A small self-supervised image encoder, trained from scratch.
Model: arch wide_resnet, norm groupnorm, activation gelu, depths [1, 2, 3, 1], widths [96, 160, 288, 512].
Training: muon at rate 0.03, 11400 steps, batches of 64.
Data: trained on made-up road signs on poles, 3.0 epochs.
Rows from block 3, named by matrix and row number. Rows with one number belong to one channel. Each number is 128 + 32 x the weight over its row's rms, rounded and kept within 0 to 255. All counts start at 0. Numbers have three digits each. After the name is the row's rms in percent of the matrix's.
# convs0: first 3x3 conv, stride 2 (model.blocks.3.convs.0.weight, 288x160x3x3), inputs 64-79, a 3x3 kernel for each
# convs1: second 3x3 conv (model.blocks.3.convs.1.weight, 288x288x3x3, transposed), outputs 64-79, a 3x3 kernel for each
convs0.210 109:134145126121065136169143157116131096158155117142129108143155153119136137118095153126140171090138150071135125121140127116121097105129094124123135139101135150122109204164095202204172110155195087139086067106088122097149174129171117109117083083092123137133078142134112086126147166100129164118129160167144125102150158120116142089144161125166147137132148153133223169113093136076133155139135098117148183073125191130098107121115157145099141
convs0.211 100:108117130079120094152108072167091088153084130109152184131199146199204103193126081148111145111118140085094117148106134197131148143136161173188185160150150169161139118110162125096144086062100112141133100145082126135116126132119172143088126152124146166093152127103134200137126110121103142136117146153128155171075094093151095130166143159147123144140142170200194099206237153199159154162125147167198152147110082103144145109131106127192162
convs0.212 095:109154120148117139123110093139133152088152125109089101121159072121123105099129142166165157175171153143173160098075089075069085107092143147131127109119118083124118091084076082095074088112103181127112135140124157129151150118135154108147195136180137147113169130121127135138124104140099116095070058068067129113074088111115139114111129110102118104103108138125084109087102073107130146151154116116110128135139170129141144120131122157162122
convs0.213 105:125145116137045101128134118115031155139120135160178163115108077119006083117096143156124135155118152116081103150173170207182106179108089161152144152142162131130174169179133154130174126088142129115085091139068117127158075096138126106111178130074179161141131171107184118094135133133132138139107092098155104180173103144148135182143135145155161173153177134095090111092112093090113064173148128136141125125115128168135109125148126121170151
convs0.214 086:135123110129129092135165123157157161138157149146169131106073148091066107143138095136125131116117149143102166103114149128164178152150146115118097138176128114118113110131162138171166118097086128140177180136176134147197113131157190102143182150126151159167125137137148170132133143138122174167132117140212136153157164104088059063126137155098169189088173153148094114178071109119090104131136096141084107140125094127069080136153126198247255
convs0.215 091:090111154125133143086071076125096111151109077105112119166193150167201096150171157120124157089104088137125188099127111129131061147106064146118111143108139103105131090076136128141144155186178117143141160181168142163180128177207145208204189171135122163139149159166138192086167164161149136136150113102115189160113187173104115114148118138134121164123136137128121179126136164159091151088124096114096138079086058115157125138123103157115158
convs0.216 098:097160148163136121185130137127188101140085147149122136115079126128139131140140123165153109109103114116143112084183173129150181136143142139130111121115137111091136148143131151091079170088099080115087155134134084178109125094151081132131075117138105138111136154105127127089117140141132153144115135136155127145156138180126132099116113142158157126146152117163119098153105116111110132104107127116132116137157109119187177113123095085147089
convs0.217 097:103132218120148212135126163131110154125125119187147166101104117128161156128165207084128106107126100093095109071088147125119097090154172141154128135132139162118127141155154157144148161114095114106136084073182120149170101065091119057131086157193088066065056048071094121145144144143189183141110142140165137150179156220143124082104131143106127121135148133126150124142116115112147135139137151161138123160135095132127151124122167119156165
convs0.218 100:070122157083107101119105066138094107110111105161117110138086134119109098151092170137157118131159158061160201157132125154145131112145147123122126102115134113137103144112092205115094123153082105083171098129152134120139153113111129117125150131157164110134126153126169108152129163134107188188120159180077123106082110123134127087089112082094129131099099143119115125111102097127098094093139144144140132142130065155125149131084122146144159
convs0.219 101:151099100134097069136113088110146130076095145071120157168156091118084080149118104065088091081136126136140135097121085119117160095120085097116144101098127083098090075128133073084169159161123096091114122113113135104119069116099089095124090094077126119116128128123126189128116148125125146127138139128077084139005010129031066145143100128133142140117129114139077107099120157114102158101112140067053121026059117144173128096073139136118094
convs0.220 091:101126152120097123128117162185180142150163195112121181143135153157131130174125128119159138104104083094083080099106089094140124061109116106118123105090111116092120156143097094105078105145125170172128189170101139180156190082026129159078183196140139083102093143145128159123130147136140157139162154142069128184115186153125167132119144148142135156128104132089130147097123114145153104125117157157191167111167107163206176123155134136169140
convs0.221 106:113157120135145108193165149148121197061105107085088131110122071145173144203158137125149169070109173049110167084090061100132090158168141126156154111120142101102129092088048134116102163125086131099078119118131150106126143099048184149059192170157118178197135136108077088101142117086158135109108131106146147101177196081228171080127112109142110107166141096133114122079123117134069144106123165085113148107102134128126137114119132121141164
convs0.222 084:107133142134140145122153165084119133102118150094164162187130111142148111129107147079129154120151101142135152141118096117186105137102091118118129132125128098091109072087161095111120205154170187144167162144204146129163174196168155098099054137137154150095151154146099110088089116145104102165090116151157148131065098094112138156117153164114123136126127155074125144103139177127126167100123080145144114135116069142068050138178132094170146
convs0.223 098:132175122124113128063074143171141112112130140092116117144146166138100040104115087143117130147124153164165140178157170119161103130173146130149161125146114131098096097164166172206165153155148136124080139117101193126099116095109122120136119099114156094084153131090117090080119162109151138139151174130088075127163246255170230173093139145127137152159153159139130089129146156144191100097094144065067084087119110119113108104103113157127125
convs0.224 093:114114149113142106104131135146071072143158186184160154128071127127040081068096136115101113123093118151109136125124153131107123087114119143131099104115124136135128133157144099091083146120110101139125166132086182127095127101145134115119175118112079089157142187118155141132157156134111175139128136153143140183116129127148145103158148153133155155099129135099083093078085109060086113138114121102131165119107114116134121133125116143199123
convs0.225 105:100098082158085069188119114174111105132101071113112065166115101186104113119117125092128159088126154055106143142146179110151113143095089144115088147126087148127100111099080110086124158084098109103097081120095097111144137139115135100037127083039160149129141119174091108105121149130106127125139126103122091052061083057140124125143152161150134167123121155105084127089139152096158146084110108123120105119073053126115121120129150158070101
convs0.226 100:141115127117120106113137145153099121099101146174115160088071108153083173100100149115166128104180183152247209131137125150151095137121078114089112111125133110117130123093102111144135109166141113113137138123123125096120130059075087041090120067119099112120128080123132099145112137124125193180169203225166146103143156147155170164137168157162211193115135163083099093126130108119118098148168147096099130090104130109129134115137106143147130
convs0.227 103:146150059113117102135136087136122120153142143136159160152181096071094081090152121094101159067134129077092157110115173092151108109129133112133125099118128097113115106147179102153170147166156103071079098061096138088075083111153104108129098101133149192199138128131060142175167117178150147186158118141103157163134154168179131119112108125134126110144093074140119086145143056127151068152154186113167114103193105154116123122136135223143154
convs0.228 094:087047111058048094058049087113112144149168164125138153100102130096162196152213169078129125165129105171128047151146139148191159172220177143172126171165144124134111140142119127099090109111065139146202142204137112168144121122170149242233112173255105147132110172152165183186140174161152151147152139139138099148144097073120097093119096137103073113101093132151162146080162113141155148135125075111094130108099053079113077123136100134150138
convs0.229 110:118109108099114092109159117155153179143173176116137121100109091150112126141134159144142143102111134110089101139122167125175195157175153145133142132102121120114117156138149169141132178199157111207081192237079185203075118135139149198174155191110153150173111123112131059096147128179143112134116120131098128094165145127123150152121140096134130107145145126138107123092173134114141127118122113189158151197147144140112109132147127194196132
convs0.230 101:114065048128114067174154168134109134103119141146163143124112120120177120113105122150152194097122138099074110130144167125142132099125139115084110153145128156192144126125137094113097159122156115113147066076133077106115105116162140111206138184168136129144136133127140104089149162137143133114129134137151114059218194074199180152103140049120166103071152107107110189041095164026024087136116085130122140094126165116113128124136108137185126
convs0.231 109:135112104108077113148101130107131136097127142113154157115140103157137105138123118157160112168110061159154136170114139126136152127137194117127130118125132106140129125106110078142176054146227046110173135108177115094184114218159101178158133115117164216174255203112186198104101125158109134151093119161118165142109152188129171226135128141136131112103115146113147142120120159069083187151127106177145077141133072112154112115106121165187068
convs0.232 101:073071141092137159135104148120100090109126119112153098142122116113119192092138122118121122102108137152146126105124136133154164132155163129142152112146148144151167056136172084165200069126214111122111081167137083138163136168127096167125112129203158091020160098061080052079068107105093112126109141159058116126077094116167128119138148130158187183162181131062089078186187186121151163083115094131070067117085083094108093142141126110137121
convs0.233 098:143143154154155155143088103154186151194209141068075110145096079108150165164133163124146165152135144148154131138115099133095080104101066123098085163148146147139145123136083132116118122107108155117069127110103123169135131226146096107073105154124104090145097109121117074162134159163147144144154163168160227128189238144134229163121138119108124131088119107123113166189132166149131091094122050105102116107111128189210221142112127092117182
convs0.234 099:137122086101144097158118156113110163148192181173203197134107137092089158125115131198196209174185148105110127072089099135133115150125195096092087133134112130138129104109133164127195147179202130144121165164173110157144151151145175139172156132152135123161111126180122142169131133149137147128190167176121091084185164169163191155065072118095073098098111119124088118129148170136208147088079116158174183158165161159187186150126155101109093
convs0.235 107:129131159139142157056111148146180184101182244075132178095136150098093112115153150103157172138140167107145131163132117121114122154182150147147139145187139166179158115119128104174120117203142135095171135151184131100148168129149135089050154127101110096126134136114124122138115153158095138142128188143139184164135194208100170194122115150137161180163189203124116131129084091132124113129200125094213241100188187105125126133151134148196163
convs0.236 103:081117139117123164108151128101087124137123139144141196144130084185128119120144124119157144216207158156158169081142162108103126120058119121128102113110110105112112099115099150157151168203183122092121084058118110089140088082150088143154076073162138134118135127117132133118112128139139145147161142131160127114117103049114053117131103120128089102129115100171134094150169124198150091203140126139110107166122208111118104138108136090127170
convs0.237 097:116113127092071091083066108103080116071067084134114074173117136115121146126110119147141116168177149164170134161139135157207187155196182083144128105148119105113097132129116173136164122195163151165106139128137122121115152154122135157216091144179167164135153161106134165172116163153114110113100083082122109146100143135141159153127129124138146151135122154156119122122105084134092114060105079148125127146141091063074078131125137097135129
convs0.238 100:134131160093084180138098154147137161152230196123139119169112139157108102103106138165118105188155152138163150144160131116141110132128139133156150124143158139136162092152098132181141092134167143140137120083121096086078111123104119110085131098082146187189157158142130125119138122118143163165158151124076107112132161176137182187159128136139117145123113113146101062185223188133197158119108145074122098103120129122084113119092103165125105
convs0.239 101:115157141116157125107126077160158180158166146093100137086127141132133110184146143118135125111120153160139153147136164094071079089144087139122108128123110126114106095079088112126120111072078079126111114130147136136169127158145124073108172148110104100132133098129177145119124136122148181132125135112175226136144252193108143116150155140144129132146123093092129143138097140126105113129102100148154078178155112186188168148094123191167131
convs0.240 107:124115103163089074192110076157158130119122085120153110138158110126122141136125135122159177109179166120137083148149107121090146068086190127131145125140126107142103073125118126183155177116145139187162143130109118124125136174069119067099134068168184210108158170102148115119129164168105160201080146146156109129075146183116155173103132127124161159133129103133103112091092088113139063137118110136092075126077117141169144132144156095178167
convs0.241 107:132110070173086127093108183189207053091195155095151173153122105098069055090091078123119152124134083139120107136146152168182085125107123119130119137124119082114109158108113169120101110137151075141119134149182090148193139111089162155041156169166139154157157145111129170156155104112124106115113116112107178143056153176034120166095143136111117118104145191106080070117133076119124083157158110073114147088143122161130110134125131136152148
convs0.242 094:175118135152126209146104177096174190146168155119182087157161106109109106080125083122104155098088151064088124131167162128138128142078111116115130140139132130167155111167107104100151161108102199207140199195093192228107113182094206092125146112115133189139141167139111125083110094089105111111085090109142130108155119119120175177145133123119096130118086121107101089084138098110145161198171166111122074182124100159151133130152138153155177
convs0.243 095:111108077114134166119139199137113080142153140123102122172141162150156106085069122107111115128057097150106119112127089086104080063093110126097098130124126159117132148126139129138141104104151213135130120142111117137148186159120143037117159112118149168160126106176150143150169151139149162165141187152135090105124146211162155197134098111117126109142135088114093113133189126114131183142078086072113093132145138173113095129087126179104091
convs0.244 097:053051109135083126101073122200128053135106115115099140167162119136146142078181113135124097092114130087122095139141139121145122190128070179120100146118117147126122166141085181128106130169091136103152117102184068141162171096093096158098139146093134147142120161244120168182134171178136165143115152118118089094080042040108056110093114168092117159089115161128182142152234119141175109098120092059057090100070130126132122118073115119112107
convs0.245 099:111103122103110115081070079141157189113108154110082089166178193155154168166188105120132163144186171123131145150124164120110127149149150161110127139103099187153134148161151124117129082094102133099101161139149129173111129125147140151145153134155103072125110148162118103132119124123105135123135154163170158096152162162151185155095130127078115115084111136141163185074189203119158200147098142112119152121115172125117124139096118147195133
convs0.246 093:128194158090102105136141076136165165186144155170130136182094157156166175094117137110088108108133115113076102114143102058122174065155133124096099087096074094085057110140125111138113132165106141184101162193131145139150090148171143074168116164169190197126156140150102098108092101110111108143125121138170164164129140140136162109120141106127136113120126092115108100081095105091114070117110110077096086121131124176125152150111121185175183
convs0.247 095:192195159145158140127134111191183173124095163122107154139076105183203176157131143169156149182186214129160139116134172072138148108142124140144122127147113130136111118164147115122118169124182144128137116156116133166126126143138135116135142192228132123129151140189154158186168140103147164098145133107151169175136159153099116114123140149160152128119150139151117122146145128119066119125148158156152141099059076129137115132156127178182127
convs0.248 092:150131102114112078142133129153085071118137108122128121145180145146162150145132135144112141136129128105125111139122095166150109159105093123124145104139157111136140162159128120143137113102079169085171172108117134130196137123123125155164232096143104170150097130086139148136157141133129126126126155166149177143160186171124197152121109132137113150141108117144141149203183153177171116139132120186121109147172098172206147135101131142168090
convs0.249 103:210204195173170176131115110108122086130131138121096060150171122095129110138091111131134123073088102062060090155194182137168161123153120135102135149163140098107100188144112087105104085107107106149188083130142114129114147114220115148090169068128089134159130101102104061112109117109143165116119153104160184088132089048134149099096142172122153165116101129151160093148102124111080114132129176090125111088104106190155159135135120105127181
convs0.250 091:093043153081092156165164187130123117142104094161162156111107073113203103150166171120134130099063120108116105103160152120148131131166142163143104155131111130095129171144126120117115133169122133104124101181131124155157137097109119100133129135049144127098128112131121106120127134180120108153138142145104147121129117134203193112139119139061142139122163126138164104138163081168149172173142118137157113081175138130076089107132138057076118
convs0.251 102:078120121114142117119134125131121140095126142163118179124113163111143142094177132101124115131144119148149135119135153143162180098160172107123122103100081122089090144183112093142123108129139083146175098189255109174182095141140102190207126164176092104102156123119128110136142136154135158145117117137118134137142153164142125133086094099084130122081123143126135163164156162136153122156130101132170165068139192145183138122126111126149149
convs0.252 101:100104158040056094103079136126178114144162153198158142058083160141158215154163188160181162125140123122115127115112094105095131132064133112109124150131122144132102134143127159117128116105186109088114095157242128200217078144135124255197148151192030139189142180238112191175120152141156127136163106115124105107071056090090131077123141133083081079059092093139129112110153146127120136120134103123150170129152161106129090118127104134133108
convs0.253 102:127157095084196130084125160158158191140139126115129153198145144150153142130162152176153100136171146150162162158126128135143132101148168168161147119124119110112118100125134100139125168178132146119135144148118134146121113082099157076165145102109154149144158125141092122142152150115169159121129175102225200098107188174076138133133157138128164112101158112136144164094062199081062123104122143145134112121154120134126105129090109141128136
convs0.254 099:143180176222226192147122090141094096170146148171153114147142139167144166108165145160100098141098067104086084153157138113172167137144122126122105113135154098125142172111108135108103125126097145169112136133068169128146135124137106157108134086123115155151121153198165188131132145132160143172160167156146152139178177088189172139135165165106121143120115159092140090107116128110092107119117089144082073162118074076080114123101111187142153
convs0.255 099:068140182108173179124195167111120154150106179144163142184177100224150113180174083141166126179179158169163125099098058147088123151110156124134164124157163114123137104174158153121104153105098148120090187105105203107071116226161160140087156116082132141137128173217144160112129161120149143146139125138054108168082136152121131178098090124132141115118114104120167095147115125128052110086112202115112142167107162139127142132137121166137116
convs0.256 103:104148105145168163150130141119134057134137125124138106073104145093107118108078093146112109136161131105134181113182151096148119137182148130107104160126113153134116144106128085089112149101072085123152101083142151116101081116133101157141105096117141127141083108114106153116116156143127145163145149143134179121195113130168151090141166120133182158147182172109074098129115119131101079110128146128170096166166097155156132120131115121181189
convs1.210 104:157076158105110132102132115183172048209143062226169101135199133117113160133135105153120118137160101160179104117152147138166116149164109153123142121086103121128136145125115098143163123114142156123128113145170110147148114150118113160141137132154128086128087093114089125119145136098146103086135106070127141120169212139144140156108062137149069127151134139145126056142152092110125144147099111132059091126085146158105117162125137180095130
convs1.211 085:087068130106039052119094110139096141073144131117136130141129177151138151163157113139131121097134191145090103127149158097080193155128156157132161129159123166178097122157155137107147155122108156129136137201119118152144166083140088130158161186117144100129137120085140084093114090123099103112085046084183172155122115090127105089167167140125105152149133140113117149129095100143122117178147176101046105148169121137112135105126146103080118
convs1.212 106:119140109072140119099143165123129091127114072090095045108156166139135125152163181113159142157110049090146098146115095106089066110106100140149102132134107105124109155115100125142105142142118113112072157214172132199127111109080138134105135148169123139135114120139096072094120144148124111120111067059118138167172126146112066024122097103131127162134142135087067087096121145080118127131159113148167123110088094148127108132125111102130136
convs1.213 114:109146140082070046124114072070125107112124105116101162139127150117191147118107141127135120133137120120112115134141126114089082089149121170153155159141146114162152114110146137166107087110102064113104095132152153125133105122079142091108133157140154143120108144155090106105120131144137126125157133112104166161139078165092142104039000081026000069093122130136081109130123097111108084120146102194184106188178107100133112113108149088089114
convs1.214 089:098183106171209179122193134143150116149084152108186198138127110108063112171105139153163115116176151124123122115153128127173135102137075123159152120142140095112096154094154121083131168179083165137151114108087154113104124061077118121118124118153059124116114103147132114118169148167159126157155153139164120143126086125081118102103072131125102206146133152139143194166181135125106110116131149120125115155113104120130091131135124104118140
convs1.215 079:170125127137124098120103156163100131154113136113146199133158180131101113201140179119128082113119121134098110109123067110131127160130121154149166121243222158226190152108153137149114095121101124169177171158157169160176115154116134160129149137120098113126137131105113100154158117108192154162148154171172137138119086051114131124153097122123129199167162148110148146131138128139116069094194153092147159149197095093116118130125110139161073
convs1.216 074:108151106108143103106123087101136145148152078137048082113101124129150134175161131078082148192113123169113085134140157173123122097082052167196189177166171144142161104088082106074051128150074161186141134156122107153160121176194167197180136166109148131129123129115144144125189121135161129121110098105054138101091145140198140118093160151139164154109147142128128117180153136174138141125139135113127168105108112130133151136113173123106117
convs1.217 118:144141098175167180144125161126097139076119107137097129131117159152195165171122135114099090147098073183142078112143129130143095137123124177165135137160141135115165112172097133189125144142139150125162121087113098139128143158162112106064140125105124127107173142174154216183126117127133139131134156128076109088081085099165061066139120131106176125099109052104139128132141111125143138130186128118127102103142059100102155138096104102161133
convs1.218 101:111141129085131135132159082083091147145185121121169163135114107161115110134143082116150106146189097127187116137122133135205165102069149127095056112129112098123109126187144134147120089150089116167125144115074118094050130123134122145185108116098105116117097110151108113122141126154150136167143144191121181100038068090094173153166110133139116106129104120114175109158180075164159133072106095125157190127148140105163126119087133173119159
convs1.219 111:095108089054056086049069121119152154129120176121093161129116167140074134119149146129113161111128133084157125136207116127213213107115142156182117107160096095179132085101172099106148123106084111122136060087120090103138105099118117098164091100151166143115120122125120123145133104099159127102161139123102118156096042136165117161099143139121133143120106168115089082101083068133109095134116065158159109136114130097128132133083078178110114
convs1.220 067:116144188074043157117093142072059141115112133115056109182146132159132118144121123126129103176189139098112067160138153165087075170113168141107113165165141141128123123137102120173159135129148150102089179165114194130104101110101159141090145154152118135146152119112137141071176158125165149168158145142107121097143144108156129073141156122106115073093085055164180152148217223111210206161134148123150103122154093140117106181168076154094109
convs1.221 102:122090129139105131191131204124098088154134163155071107157130145138109098147127176152135128123101101132100104125129175129128137133087100122172168141192201124145143092128113136136152105106167115088095126100081075082101127093114167142186111107106094079132093132135121035059169145110116153123086106115114142079165149091114088092209162139128125160127072100127117154126119140119159151153171093151192185206129150138121136109147123144099073
convs1.222 089:073040096100063085134095142139120147111152141140096093080118124115175131085181088143135098149124082136133103161120083151128096124116125157117126124095147176120163132128111146162121130094129092078115083089147130163162166125150152145131125150087099118107129137131164143164094123162080099123101109104126140122129132134144133104120160134123168123109179075176117157171136138145141156114137140140074123112100130098056108088118150133110145
convs1.223 097:140122096123127127134135128149117110170228050112133085157144102110135077122142125111154156205194134149135119130097121155157129135187117142120119142151123177145109160116130141140133124073133164203174194201166174197143080105123105109143089113165137124130121152145096144141102089075112068111157095152110140104138116114124172124139156146079147093097146133164130148127099124146113135126106117128100132096089109085120139083172125107109093
convs1.224 088:115088144088074089089118113105128145151114114106111174155116117111109136112135112078132099127131120119149102126096083144116097189156156155107154122118125112108098149145150134181157136115081121109125119101125149133141165180131118099139136136128117114134136143130166169136109076114149122171109114150152140104149136162131153136142135165113089135134153166079096080063090094050112058136102114133132140131126123165160125070117113144148131
convs1.225 103:152137090131099110144116101135130132144041186137149145147178137111059101149126146122123140093171188139153122131115130129131143139127092146146188188201164134147156145106129131111146145169118128118075098103107140077099148092105166116151125131082131160141127116159132136148121116150133148166152142145102125127128159160109125091131120149118106166125099102088054059119074062121053071096066082111051095106048117145111147107154130116107094
convs1.226 104:134115171125106142087090061098154169120099147135137183157145148125116151113148156108138173145186183132171159112093127076101122111106127102137138109142155160162123109115099102106106087110057147152133140118115141120121077109132110112151089105155102148163121088096101118144157151147141160181130146157116141176096127118121110081125148106109119149132102154122128133115117132122150136123113075186179120168157155133102136127142117160143084
convs1.227 111:134127121146160135156121106101089198064128094109122123139113149135179085137126084105117113167126143198109119098118178137140188120156171107123158103113140179108080091128098113104108137138117149147087092091096118105118100117105111117082171167177171123143230141168180151126103126087111120097112107088055110119115183147150170054159108114165147152161118174151116079114109103116118150143167155049084119124141107088126193171197206089192201
convs1.228 101:164155118114130112119121161164138089120132088073137105125177157139169144151152140147167148156171111117110116129135081145102136130141108069159133110167157106151132194153114148110090151084097129134168152156143119130155147135123195150121174073063088132140149105112143132133129162113159119127150131146132166125026115155138089117160123095112130169086112129103105118134121144116117098101076152107039150145142255141122135145115138119153164
convs1.229 128:116097116153147139148093126087148129130137146149177121143130155122111107161146156170120128165120170142099129138160135168139171141161143129104140087093142107124119107086130076070135121107096127131137121115127121109126116126077108089129147119107115136106100121118129142082144152121124136140096114110121143112137170179153146146086129129123148125103144147124134150120171194149141151142146128136122102104110099117107100102054113129069123
convs1.230 095:136140124145130155117125149135135134181192102145095106137156120158147128132135099126094093119156091120133105146152141140150159146144142172160123154141130144141140134132119142187138183152160136155143180165122157113131115109100190137073095125105122093110117098120138133120177165118185173161159179142110114131200127064163138136127138119180146152177110120159134137104103125142136163141119081118132127140143130174126109108114119164104108
convs1.231 109:075122069108121132127100160111105113190202096141117129081151150108143096150178118126166136138151135106134159130114096160089123172195125145148101177138082131152088186169136102147121115086108161168191167169206132158173137123112174161156114157117127090132161107124141150103175106100164132115151141146185135114167203163091092116162171123155122135102076116120151129120140126152118102073046130068056111059072082135137121142135169127133124
convs1.232 104:110128080162131114197148153164144155084175101168101124138129183130134065164127176131129105106079102119056132135077122125085101100170130138118118158113104121112159114087136140084109118099120129113145172144162132182129109092106132117171122138133121117171175184170152143118123141125107102128145117144147095094176161105093096091174165148155147128137112128115179132123121122161128119133065101116120148131089131140148125151156145168126111
convs1.233 086:153101120134109147177151189130163119101235118061096070120125127169135163169149170097153086155168143177111138083100144073167228120137182104131139082101106143105092110157100141177152139121136136131132172118126132132138143122094133121084145133169125085077089072121134171122184195169149150139186172127114088168109178219103125133089126074120117116079174144143162163139140160110077113128105118141108133188168151120167153131141103097128110
convs1.234 118:124107091139110092117081125113176133167250124132119112128145120095129084160133096099093105135115097127168130160076124115062146098073085147132146168124112148205179130182165108183175102125117143172132115146140122101104078077053027033032086115087123128120107092080117133160133146135110141131112138129108195171106096159117110120134164113132170103166193172144156170149167144126147128149165141135118094196162121108180112082077067120125168
convs1.235 082:065098079089121151051122140140074193131126088114061124140095125112085131153138155122130085172151063147124085132168130141092101100090075103114157125151148143118159098137086121155098197159092174134113153146079118169111138131059145109094128163131159143170159169173110169092143098129147098127123099105122095137131069057187156074133153122149137143165089116113106137156159185162147166136152124133189098136181110089167114164097078134102055
convs1.236 103:132108131072101130109104082152147080130155145107153114157170125177167144112102090142123155075170182100191185129108111085098117115107090176154138093137129110159137194184164118132173097071116122176168124111132133119146118100145119127193109080091092137126122150129092105131135156169153122144128127104096134164086088077137138103146120097145116085188169095117125116111162126120149135075104103106075158172133215121099106038142148126224141
convs1.237 089:161126139140146154152208164091097104075247126160177134174129125127103109111097132145190143143116102161192181150189188115196174087122181140165164154132112111212158130124110135091118102128103189247156178220167175233176133147168155100131100112117166143132141141127114096104162155157175130147153133139123104130097156114112158100167161143115148075160135153159169106172178143212177195128133126126119090155174181134124140121106104127116136
convs1.238 087:124085113135143144119081148105094109098185092095141111108132148114134114129186107130163160120144172133116158099106110121116114112146116156117095198142142153107100192157125143140118144192180138135179163123120129188085116100105111111148113136139137102083104130120145174104113117128150107134098079127144144173144202248063103174163154146123121089091076088130130120107094107090081078114164153140082145101067109138106094161188140090178120
convs1.239 110:135129111135100153115139167142101137101173095098118095141115112156137159142149127102117086118132116122129146119128147137113173136127102171160126114108097118079087099129093136180114153127112127176146199199170144118117124097133134069093051086106131109142111115149066135131142142135114073095131101088144196172181255179133188179107086136142119127126101153186162163148154144122132143169140108099101107122143177108148122122155121123135093
convs1.240 112:129175196080157180112144037171131119110159118094178100146143125131148118099130159138121127127121139182177117093150149127178163124158171160187191162152138158164107110114208107114164159072076115171160110185141116140107098151121107144164111131145118155139091066151096105041090086105128139130146099097116084142160167166118199096144166141160150137174143111119115111154153111164131113121135120242121061161115127114108119086115131085136143
convs1.241 088:076159124115065106118048103119158060121146163115155139101134150162160131177150141103101140143116132131113129129156102121110151121125079119128129128140178130117115121089115137133125137111139155115136097154081114087077151116148102075138182182149087127122136152163129073129167116146142128116169137153131109159123041152148152068040059124041013139078070106135089082138058070083104120115115139108148184137198127099130123099073153113159148
convs1.242 077:109138124113123095019139118161173133119166058116106097121111131163108167135174154144140070129173146142111113117166168114179160131152151158137129117078071116111127106096061151129092137131099111120117096109146157125122154122133156085088138158117159100120174113143121123088125066078088119089060081085114078079187160100118160186149106095117151122121130186142117124146141154131187176171190146170157098068137129146117137136138084127152128
convs1.243 077:111111144043117104094123104124112185195255050132152120065063105125196125092183082108122158071114133076099111147142114146129112136120154125111100110117150095113117145179122125155107081101144110147162149140145143140160126130177143178209103149130097093115133133183120091068131120141167100145168109129126150107124089106122107154117128122135077109123120085104152151113151161132141160112085106127109169142142114107141120076080105126086096
convs1.244 111:114096087087116150081143153120143103139090080112089079128145176097134147155133117163108149140080101191120122154140113147169108127109099113163147152131101201146184138146111168141101087104064131185180146120150157130154116156169181228196121130121112102129131089157172189159120144118141143147082117106132124110000066111143114138122158159103149151102126068138177184170131104118087132100154111100065102105051117124143148132172131115157103
convs1.245 085:120074148100059115100092137104170151141166148103123129180102173148111117098087105111135104122127113099099094100116113077081138109076175130093090128085106159118125142120104088164164115196186195191138171123129106121088092089096099134108082110116144113102096082112144143107132168126152132128172137144111139119102093149134147142098095111122075077126101097108159130132156124124101111126143120136143109138118108087128110114131105161098103
convs1.246 089:118088097134098108081116123105175193134165164110146146130098141121130162129150087156092089162096082149084045111127102178130113124096099131156116116125141132134144157111116119109121122098137117128125031000025065071064098155134110096101133120119080089093105121152118129134088128115070090121110147141122138113127169164165148168149134159185108119122081122057084095124106120133131142153131147157173156142184140165123158174115120166127125
convs1.247 086:174096089154084131094113173121181128151205106161103092133104162138115138119118168150153128078092101107160111176146142139126141102097100145119152094074098096149107186132069121129166092140172128136112127123105155147185139153131140152117135073091132153151115109056110141129157143154190139112153163110196163119119085119127086047151149127146111158175108160172126134205205162166200196171158128132136108195160161160123113157102132130148167
convs1.248 103:171096186163091077143115095124170172112200197109122170117080126115153103102136050074085129079107127064081088116108126121086156134127145171132143118109178135133138087120170146120179145106176077094094125105097139147163168136139181141137124095082082114116086062130137093124120143128092143131083125133092149118145179134113155115156110134078091123082145111170130152165148156149125153103172178127144098126135134133116130088058144083099143
convs1.249 068:164182161093107111101119131137167151104225157095080132134149081154144129150168182155096098119135151158134119155173176177181190085070113170180164150145181111126139058076068113092095135106089173167150173207183164170165132130139143152150111143109106157119138142113118112071145110122179131151147129149096114093097143120158145126158143154169126123107106138127097111143112137125159147194173093134111148068149153113099119116109137133106112
convs1.250 066:134134079125128116099163104162135137043255173070124120095111124131177157099149112078113125119146127124099112119146148108182189124191214112133098123122132110141160107105113087106122095082098103095077183167125141141145137189118195161153139134099095105130136157195120123110056116102074144134102136116118137155081119151148145184067123097088098158150106128167157185170172187140155196147149134153164099159159100127169102128146092088132092
convs1.251 108:123092087102095143083109122140146124094105135126121154135117129150100161167141121139123126153109153112147176114185145172209154141071135166164121109121151116124152143127112066111099081149116133131081148128112144114121096156130133135136145157131129142154104150124121145196149151120096163149084148131125185157132161155094113135119113160136151186122159111114146120129180105104129097141125116115121172124091139085062131140134149154115163
convs1.252 104:132096074151116112069140186132150098146143149134087092134173136124161143107120122080160148141097123166176146159142131085117119157152105102160181109194168154140108131120112119141121114118132122136183129163157084079110122115084171136108132092084076105116102088086152124174102140125119116119101086093131140112090059112122116095130107113140159197115190136093130151091174157085147125115147151105068129102128127112101098098114122126149118
convs1.253 095:132105091107081145140066106101130150093188103156136172141134138141107159092041075103079127063119133131190184116153159098088172086110138137150101143155151112127127140174145065063089092084088152138151149146122130140150147169152121138210072124118165109161097101113088103102165126126158139142167138158076174183116179150115181135094132111129071081146078121175137148147160146103134152149092115164070170235137204135122138160120175151169148
convs1.254 100:177128119152134176127127106144127158130145161102156187138116106151092095134163136120142156138164147115148098140147126165127136149061113137125159088112156095105117140153188161151180139164172146111096146069058151109133121115118102132123040125140135142145130152200117133135159121133155168169188214224156102081150070105177141164171105166127106177149093083116139112140174156143171153129172092073166175119089125081089101113083127142076104
convs1.255 090:102151129124112098095166116096119164165138106136078116146188167098102131103112164130139145139137131166134096102114127134178157128145104125149178133124151152143138145137145081095088077038095147104083107092104137097122095103065119124102161125139123121147162133154148122129116115127151119119153143113066107143142120144128155166140129124163126140164123126119128162167146143134150158206108140129060138097071122118104112159166114166174129
convs1.256 081:183173112196177150175138120139076133093218129097088073105157108117177137111147175092078095149143184149114156148092128123115155139145127096126114125143129099074073099130141099102100124148109150173167202234103169181115118117112135115132142144178147150150137168136111146098165187175147111150127111129124106147169074091138139111112089167103081077137089086181158176210141157144099134155091105122114114141087102170087116141127104153102116